{"model": "image classifier", "dataset": "views of escape-time and Newton fractals", "train_examples": 72500, "image_size": 32, "horizontal_flip": true, "activation": "relu", "depths": [2, 4, 4], "downsampling": "max", "init": "torch_default", "muon_scale": "spectral", "adamw_lr_other_params": 0.00086, "grad_clip": 1.0, "warmup_steps": 8000, "weight_decay": 0.002, "adamw_weight_decay_other_params": 0.05}
Rows from block 3 of a small image classifier, named by matrix and row number. Each number is 128 + 24 x the weight over its row's rms, rounded and kept within 0 to 255. All counts start at 0. Numbers have three digits each.
After each channel's rows are labels from the 100 images, of 14976, where the channel reaches its highest value: "strongest on" is what is common among them. Only what is clearly more common there than usual is listed. The data: views of escape-time and Newton fractals.
# conv: 3x3 conv (model.blocks.3.conv.weight, 128x128x3x3, each kernel summed), inputs 0-127

conv.80:057125099132119098139120140123083101114160139149144096103114137112119132177121121064102104139129101103122134148138115130120142148106151138125135123142147154161116155134131103088121102127127093113117062113114116109156162166154124144148144134143088123111121116100127128085125128148099096161102127055128147087118129150122130110119130120139125132123178104159156082157103096134149113133087
strongest on: burning ship

conv.23:121135147144112156127121140014131118130102119171149130150135153117069133118155125134117081140217111132115171108146157125110107104122107116099131114100158125144142126127149140142119118093088147109133125132127135132120117146136125126125115139148148164131119122137126128139087124069118146105152081142117101121106130103169072141165097104115125124124104148129099138127114130113137113142111
strongest on: dark; tricorn

conv.87:064188100134135101174092118129163161117168126135107142158108114111112139126135123085089125108136124156129103089127121133099103104081088138119118104104128085128094140122126131092124133116115124105093099163140139098114121100112132162169151088168121098107111130099110136142112100150118109129129128088084117121127158084149099126121094145120142085121095151120128161109161120114141109107124
strongest on: burning ship

conv.17:088124139116106133157135135118142096110111120158123142139121104105119137097166124127132122113111023154120137128090125105071116116126124104135148151090124109105146163144120100119092138084104107096153115129143126145162115101094100064134110143126150098109143139103150100114091144115115104098124109128107086121148141109156130127118122124130112097125118116149122107103075153110096185129114
strongest on: tricorn; grey

conv.85:119115095157128121136141144101121100111084164138130100156128150074106167127121108129131128151137162062119106085153106133069119106150074145180121166096095144146157158106150138105171102120115115136124108117079108124149095143115145108139118130118108089104091102152109117102138130126128126145127068124136083146150116123135124104150084113137119138129139139139141134131075106110132115121127
strongest on: grey

conv.59:119137110037140146112083107127116131126119144086111150145153141142133134093132161171095140122148138110129076091133143117122120125109124173124151140082124112143137085098141122095148153126131151126138090090146147097128117156150123119130112088129111149132069188123129124140139125133126127133167132067109151132113111117123135131135113173127149078121117145161136138068132131142102143138104
strongest on: tricorn

conv.105:113121170118099116085155106117122106135153138124131139114196113132134115166121092159129121129141149101073084132118150086132147115106103124125154133156137144126144129097125143142122099106140145113126138082145151156088106063112123126051115131085093137114132161122134122125134130125144115138132117105155127119126099123102112135164123147145147107095086181186130135122127081152133137130092
strongest on: pastel; tricorn

conv.90:132160142137142154125147156142084075128108160134133115144152102096127124137115108134154120105110162116144116093115105127103132136098142163104113096139129107141145125150172139133118103168106130090085135083137158147129090088149114116103116155148124178139139153101111111113127117118180143108162120145092097092100152089115132110108079127151135098070110087153138110140083114124119111132164
strongest on: Julia set

conv.24:105117173154089160075131124134133104107149115144129120062066164145124101126139124111127128113138144158151137100126142107127140147105132081138128109135156155147117141157180158145115114127130118070144148154132110077168110117133127121149117137111129086129117149166117125122123115139139113124097149144122115096153123161136157135129151103070078070135142099105128142154152103131124102095152
strongest on: tricorn

conv.63:095142119159104122113165114130099123149124137099140121159137158119145121090099134123153131166071107116123165091133116154081123133085102111103133090122167099137123173099122096112165106116137115162092078114161140092162129153121117087118140128136139120104126134132112096132140127163123121127135120150083138068152105144156124190097117130151118118124158104121149132102089092119124121097139
strongest on: Mandelbrot set

conv.51:122128152083142118138113103108087143130174083111148100105107150148125096142165149148141124095124141147149122155135134108083107149122129094145118119085153163143132152104142130159107107133150117082152090169111140098092119153110127088118147116114121103141081137144094135154126159136147116159135133154126135149145119123150111123115111140123161135097144206121135121129062156157105094094105
strongest on: Newton basins of three roots

conv.13:117073130152113130140142147104123145116119136122094133101142120126141100118092126136116094122148134138123132088128122115123135117094129131127106119150142104156115126107149150111132075150147127146096165128146099114146161097116146128161108110181125132193134152114149139098118121127110117113125117114106074086142129085122116129074085108136148136056078138133156155087062103141114163140131
strongest on: burning ship; Newton basins of three roots

conv.68:192124122124118110141122155143117140136092121148063090145105130157122126107143118159108117111141088121084104118187117113161162158172080118121114123126114092131119121086154090154168124148133122099112143095094093112115115143115105113196128153130116151117101146081113134107156119153108131136139112102153127125116146106110112125096147113141108158122145145123125096107131156131109167125082
strongest on: Newton basins of five roots; pastel

conv.67:122117087122097130111167127162127120089143145055124102122104096100130127086114138136117113132141137145135149137131154111130167127163110123141145126090119096136159098164142152109150174123158137100114122079107166097106114117097138127141115122138122111144118118091114122119136125174123077189103119156142166164142107131154184174115121113159125128139136104153172121128109156120137165116111
strongest on: cubic Julia set; grey

conv.113:148121171175111173124142115134124116162139139142139144173171151129128120161094100124128096133129128099117139113142140112120115076100124161124114118149109125104131133122138147144136084178135123122085093130126113117134141138114121115145131126126077098137150168148127173146150128131095150136114126169116102122143145062125114111129136145126141098073125169127120206093133151080133156098152
strongest on: quartic Julia set

conv.32:131113083093099104111106114106088127115121118131140172112108122124133129094133082139139188114123101118107146140123126056136119152103154106151132092141139107142117127137099090103143145146140097111154131131095049124136095118126137124118136111066140117132139094173112103116136154117143113131153112114118147091126122138151101128098157133155118156148119117174150096130161126126132108169074
strongest on: Julia set

conv.114:153091153103113131134068153119098143114080135124137158126189095101127109137103093160117094100106156139102148172120150147115117153081109148122127134123155181113119093132188108110090140121147110129144158135137118122127086119140099109102107142132147148100126144087147101134122134105120162134143115134093143138139153102108086136111154149142143154134066106126130142083134142132096123108147
strongest on: Newton basins of three roots

conv.25:141104130152095144135145124120131143127108095112137140147119119156097149148143130139093176127110164140100152129088105140146135102175089143176174186102125103115146071115128086173141109135112152100121119150116089151152162094125110163148118140114143108137128119112126150058097134119127089114157084169127107125121132093115143114119135117142126136098107155139090092134121138108149111152100
strongest on: cubic Julia set

conv.127:121102106117105084142132137139102105128143114139150116092115104128118149118095130134097104068136114115114135139135171144111085104146147126107082154110138172182150142070137106130102121113125106132145092149125149093104143064113126137143171127131134116123116128114142154157136155119169185132143143082078100133099122100093145151125104124158110095124086137148142141140118129104121149089126
strongest on: Newton basins of five roots; grey

conv.46:133104128089104094105137131085152140147131135102110119086128133086127114128148123121137130127147160132137147127142120116159153143113160113129119110086110109135140132117111111126161107124106118078096110129099107124141155124123115155110123120132115137127139107147105129151126116112103121134132114121120110121157141139148115000111143119161161130139140161123136100135081143149146116132139
strongest on: dark

conv.35:131097101127134171148131137157142143112105092110136125147121104142125136120118107124154134094132116142135147131146112159091124135149037112155099115105102146100147093090121134134139184114119178135150157180081055115122086128139169114167121124136175127145131114117146145113145150123118158117139135120125140119100141092127089135099117109133130147180119147106133137120144123144128166092114
strongest on: Mandelbrot set; grey

conv.98:082143128073148122142131109165113096142118116110150097125093141136119133122076163132133124118106112111072133124145123152131111115121117122114153098109110092127093116097116154168149096104113169157140104155143162118128132169153151122094117136136153109172125103121162123139115174126125136124150149141078111075148101106135127120089141089141110120103144134190135090093142126130102084099127
strongest on: Julia set; cubic Julia set

conv.77:115083091103113132097171138140094130111116118107091125073080123136107115102147134077112136126144095067105122144163156102047092142141139131098168096132121100127129148142154111170125132134128121093144108078124136122129097148116111122128137134077167091095132118136081114159165155113105155137133138125128127106114127097115134124139160120143103114125165141127142107125147126151133117110122
strongest on: Julia set

conv.69:127149092129147135110128129158089111156161115150143095136053120112130140125167109134155103089142131133120117079145135097115114118116095115128151124135110130125124131143113126115111046107130157070143092179125174123091140137124099110094139154125114090142088096127103109146126151128099161117128162081120129148139138098161096133105124108128131099105129099111143128082111144096118104132129
strongest on: Newton basins of five roots; pastel

conv.52:089110117134104149175135117083136152098101146106106116142112128105131158137126157143100125094156120125137114117090093093099090098137081141129138132096172120167137135124125107122120146094130116094125106135085142102166099118109115159140088126099139137101135108121125114058108114132147057121130118139134114160131111138138145103144132113147139165113170140137131096157124077100163091102106
strongest on: Mandelbrot set

conv.92:080150139150144145111104161128051131120129122123175125147099122142126138083128120140167166142160135139108120152151122126066104151105157136131104124155152165112144126122127089124143132089124121136087143126152123161146102104144105115121187166126114104121133125147177107146106155123124082113116117137125126097129161127113135083143105143153131159148089140105130138102074114143152080120139
strongest on: Julia set

conv.89:114138128068096158128098085124124117148128131117107125074112165135139117114100149141108134053105134115126151116138121138112093100102121132104146105136141138121125089142128104097157131139130079154121126092160114103161110126130153139170164128112112085072087113108119113155129140134148161120143135162081147068126132091132155162121153108133117094129123077124129144121103112159118130106115
strongest on: quartic Julia set; cubic Julia set

conv.15:132133125106118142118139101133093110099145074132145125117104136143114125121146107154077123112130095083118144116161152080098130092154128114148118088124123089165107111099095080103136119106110076142120133136140056120142092122125101093110119139081114132090118103120116125095111131122106160092123141124115104138105124128067128131064124121115104160101150126151133130109161127111148107092121
strongest on: dark; Newton basins of five roots

conv.54:103137078169128102151116125128114104175123147145094142191127046118128130169109126171129123133112101107085135140120110128142133190146127102116097138128140102100124143122103128129138164126117156142095159130097120167108126110116107123094065134132134177146170067111140126117127151120122116135147121161147144140111130113133167126115117133163155128101141150097130097131102112121141121103117
strongest on: grey; Newton basins of three roots

conv.14:145139130152125142092113098075153103142081120093150142148126170113148108162128118111159171147131180145133125149120112182131120131091167134127136128118120152097098125137093105158072115113118117123135064119107104171121134143152119119071127077112135155089122133140139137154146125099101094113141121143129145126127161162146091082131123133144129096138107138115110103114178154131145112126130
strongest on: tricorn; pastel

conv.42:129161137124111123108142108033117109095106129111126118136135119103113123109137164129134150120153135111136100135000152123115119134110162137116142129122112139126127142161138116135135119140174134136134134120131123147143120097138121129119125115132134135158141132149119125123110135147109079068121137125129177142148127118088151089087129129155126115136127137112166134146157151141142137170140
strongest on: vivid; Julia set

conv.2:113083079120146055145108104143101146127171102113113117139174083132130095127127151124122152127111088100092138112145148125134136147130134108106130122108140179135099172088092109116122124125140119155142133093121126159099129132131119095081132122090114131144156075107166106118120140129103133123118125140122147145106118128096133159129165116174129161139089104112132093100163158112122135126069
strongest on: grey; Newton basins of three roots

conv.47:148142105167132116161162148116142182102093101100103140124113132131150115144126110113159124108118136152128111130112129149129153114130131122148168132138099144132116117131133153136135114114111167139136203091143111134139150116133091121189130120163128104125103133157156112091136086100118069092101088122171169097137131130115112098140113162083137114132148100094098140137163097147146164173118
strongest on: Mandelbrot set; cubic Julia set

conv.78:159119120137135131160123156130116141116109154132154098109133131133116178117087164132148077141091123070108109126067079094096085107128104096125132151076100120120147116127154115093157125114094124141125109122095138125159126119100082091113104123137099122110112126150143154141078130111091121097149068127150117152137130126135114111156108133110133110133113141138058128146103144118128101130123
strongest on: vivid

conv.97:150073140093117092081161144144091125122112087105126110101145093142129112117132137161128098118140117096120108121143161113155131120095168085105136142129151087117120187123147113145123146106147131108106143118168149100105110130137087085124126095099134125166109097145089088162136128141134167114129120146116113119109090158106134160123148122141124131111077120089135104141072141098087121138136
strongest on: Mandelbrot set; grey

conv.48:107111133120134131116086151145121088079101109108107089128106097112120163125127143102138127151143108120113140150174115136105112142143127130127126111090105132178118101112115096134116140122134097109125113101115172121152142143140148129174117121151123079131090145084085108054144126145124151136141127094119115121111130115133139131105072123141112120112171096189168055120113125112131104148123
strongest on: Mandelbrot set

conv.79:115137106145120112116148096114151139129094087111137120093170116135132134112133139078105145122132150089135111116175124114101117153108179135109154112118133117116113157109105103147081091111144134155142119058168139120117126154141103125101104126111065153117103113112046178113137125139123108140137103126163142127134170141121116137127109112136123112120106189136148120146132157084154123139107
strongest on: cubic Julia set

conv.83:113144121154104149114116099130099093174118142144153115096105131119129168117132131126141126097130148104100139164109121145111129137126150142123071126183133143116130149145159123099109196142136127134154161078120149118131132126106119139121110146095112121158127097091131108162103117143154166128194118106107107102083138121147122124093100123196120126116120137102141110133076117075109119128082
strongest on: cubic Julia set; quartic Julia set

conv.44:132131108092128150117173083113113106060098115119115100107133149136141150138098174136152099085145095107144131107156162126136151131155113121146095128126145103167092148121174125152126088119130116098144097132133115130123120143126114113112125136115130132127114111107117101109106186128134071096162084105151118081136116135078142151073151109147119121153148114141150082159121100150130121099125
strongest on: Newton basins of five roots

conv.18:083145116125113104112159156115141125108105146136135121122122150126109133112207164086117148167108121098135111177123152143105123173134104141155174136117127088134154167154166122156143192124125114124079120150094114160111120122119119118155125141082106117107127110150144129130128132124165148145132121132116139124140115100130119110117158133132130122151092107100123132129060103149133124131047
strongest on: Mandelbrot set

conv.12:126158123134131147116127150121128080096103147167136144147107155139145132156156141192131162135154158117120116118121139131075109108111176159129137115081145134125134151106136078112137107107140106117112076148147092133148136148151115124092096132121137128071119133142146117124134116158129060160120133145089100193137149174152134135150119107157135125101159166122131117133169162115129131130153
strongest on: Julia set; quartic Julia set

conv.19:117120096120108099091104131082125124109119112150138185141089112119107114109132105058128153139137102112125101148103145116134159131111164082138130111098136157148123129145103104096151121123128116130122132064122144120135120138114110142149099100071076133096114107113124111172099114131123121144161083100131108099095130137118125099128180128133109147170108113143113100099148100143126120106070
strongest on: pastel; Julia set

conv.84:091144114177101113103126112135114144084067146137140128119074125107116121138126124096153122105111109118122132138146166109154150118096117146112100088104094136124132133122158126120131148162104134142116064118101134113140111175117176123115156117139142095157140153092145179082118120119110136118115133104163114120128141077121124123097077137151114160081174147147123155101100115127161112114110
strongest on: Newton basins of five roots; Newton basins of three roots

conv.86:094116093117116097144103110101107105129149127153094121156132104137117139117127108090142138141134150101074126104162134106134144147106098137104109092115140125132098077100116134122147117128142090110153100084140112117101142148157126102182140131140068094150088176094112138108130152117094128129128101106117141094102118078122119140092141134172108120106120141141140125082156153102114170107082
strongest on: Newton basins of three roots

conv.9:078111087130148098130141173140100115121145173115139144155083106131134096160133123120090084118161130098140098081164150096126136153113138167101129119136125145154113186143181128105155123106134128109135126126140104104185119160129102119086136106114148114123121144189151154101142131133084132136126145097148131130153116143122140148114113127108154127119068101099147121116100140090137125102131
strongest on: quartic Julia set

conv.66:107084087104138065138124112148111143145143134158066093102109116136108075109109162124109146132114117136105092066145116114156127124097127099129156111118126130142130175130110149133129082108101107120124126132123119103096081160152108149081121114134175122133114081141119133111130118127139150133119129117094132077123117131122139135132084127131119145134148093140117121081115068119086128093117
strongest on: cubic Julia set; Julia set

conv.99:145125154117095121130139083142144117124134132134124117104135122131113133157178154191190117144139131158140131128130162145106111117185077109151135121133123152118138088146136159105122129141128108142150121200106074124076144118113147127151123162079114125140139109108118118071114130125162140141140139137141163134154125100134126127130152118121149098126115185128105111135092192134138140155100
strongest on: Mandelbrot set

conv.7:100145060115145115161138132146115148119094093102134107127151080124125114171101101144071117123124099088137132133132125156121126144134142127092120132085098121143114154149071108094131151130120083123112126091121140191103092139150145150069131115148132140147129069104112111107124099133123123143161120132123121158098124125159107128109108122178125184145133136163130123135096116149132116128105
strongest on: tricorn; burning ship

conv.50:092148127122123126128125116079114147120109124139131104130121120089164146136131144145134137104122133131119141117128127155115115136142128112111123129132135104133108149100126149143107139111175133114129125129143122119133112141095133133107116140118118107127128122134125101149184142146128121066157112129131082122151124135125157117130115118155131140119136144138000135129107133130123105129104
strongest on: cool; warm

conv.45:126110147124111115064131135106110169099092123113116172136120106148144094073117114158125127139117142094127118094124143094076136124102156098135159104095102158144117120105125090137110113105138129132085180131090094089133074123131130106068165168114085146139140140162115104142128115134145115119145121179144118111131159130146114135138139133160145164106100132104132158118148120110118100138149
strongest on: burning ship

conv.43:131095118134109131136127120145130124149119139130117116091118108125130140121105112099138111135114115112059120124143098104131101090092033133098129112105143118096094144094076115101119108161129092123113143145086145081138153104158138101112152132112096124148141118093140125120146180126099154144131141117107129113105112080149107110112152124147116105068154114137138143100153080090135137110122
strongest on: dark

conv.0:117103150140131164095111170141150100104113142153151127094089144139118146136162146121137110133123154092122173103133122153119116134128113180135115132125126175141164146104090101134091127151132131147153058139163145140159115098153156160145135108122146107151071152099086114115134127113139140128139130184086131151154141092105152135139098121108141078158110095171134098131127152144143155138122
strongest on: burning ship

conv.109:138096094140115085120108112136121133086161146074133132065099133122120104132087135084124107087126139126126118085129120126157198097128148125137132111105126111144129139150130155128106104102163127115148162101145080097124076160137159111129149118122107080131088097122085161141123094133131141114082122105100123115107123140124097128134093108154121134132114138090116127132120083118141138104164
strongest on: cool

conv.95:098127146080117105106094105166085104138132105120124160119149131152138140119120161165145107112127079115133115148152186097109140119109153105150173129117129119123124111046146106114106090123132133168137119135141111143115156115116144075071127143132099166157096114106095088140135132132131132138147127124100111129126076150131140131107122148106120106105183097154146093137170119133118143131132
strongest on: Julia set

conv.121:128160128096090156124122146149117107133101110131106100100140142132110097126072101102133131050097122135064151120143109137149143147130166157133073156143096118124138153153110147150141106153117170125147103128094147097110097145094155134118107122119125140150116104121108109109133142105130160109155105123091126081092131150110112135116084118109153164112086142153118135101114142142129122072107
strongest on: quartic Julia set

conv.126:134126137081143104094188114103135065112146120143106110124097170135106115108140125198151109117146116111138127151132140113150143132138159157136166151139168124147117111092107086123132123098121160116134154120151103098130188104171121136126139147148100101094125119096149097141128079144125112144114133105090094105132094160127127105112151141148132111116101108119131097095083126149133137172136
strongest on: burning ship; tricorn

conv.96:117084127120118155115144135134159132121109102126144135152107125125111138123154121126108127123131115180106095186143095116148134117166127114121147161141120099103132127108173131137121194123125121102124110081118164127110157111101093110093092127086145119114100102109130121107109071120115197133156110143106137158122105095119153107132132087114075123124111129096109099157178129118125128134073
strongest on: Julia set

conv.73:113123103109133116089099105157118082085081127095108088123123115159124136088091147107157158109145112110105142079140121116168128108125099101121163135127132072150154130123120106091138077135113112152090135121118119115127101143145172102119105100157140113126113131112110137081140155125142122102131101114093134073145100129140138157127088108142098112113089091134107100089089105108141129130121
strongest on: Mandelbrot set; Julia set

conv.49:099139142096106132104058126124144151136134121091081117131132128142123135073146162183116146110124135104123094115142154085118116115142140159133147120156140120148124111111122139134159133109128144087180147137085117106144141153158122124145141060158149120112099163127113118146124104144131135138146114091135140111138109144103114133123100153065116073127128111143128136088115107132083195131130
strongest on: tricorn

conv.60:084120162164095115160098112109173146120104119123141088116142091121130121170131162165136102169147134150112133136143118105092135100110096153136134172138107113118204120118121151108115150122172153103107130088154158155108165103084112166142102127137100181140137163110173137126120134087092114107147093138139101155117096116154142138132122115128136126101113125133139158109143155129118115142115
strongest on: tricorn; grey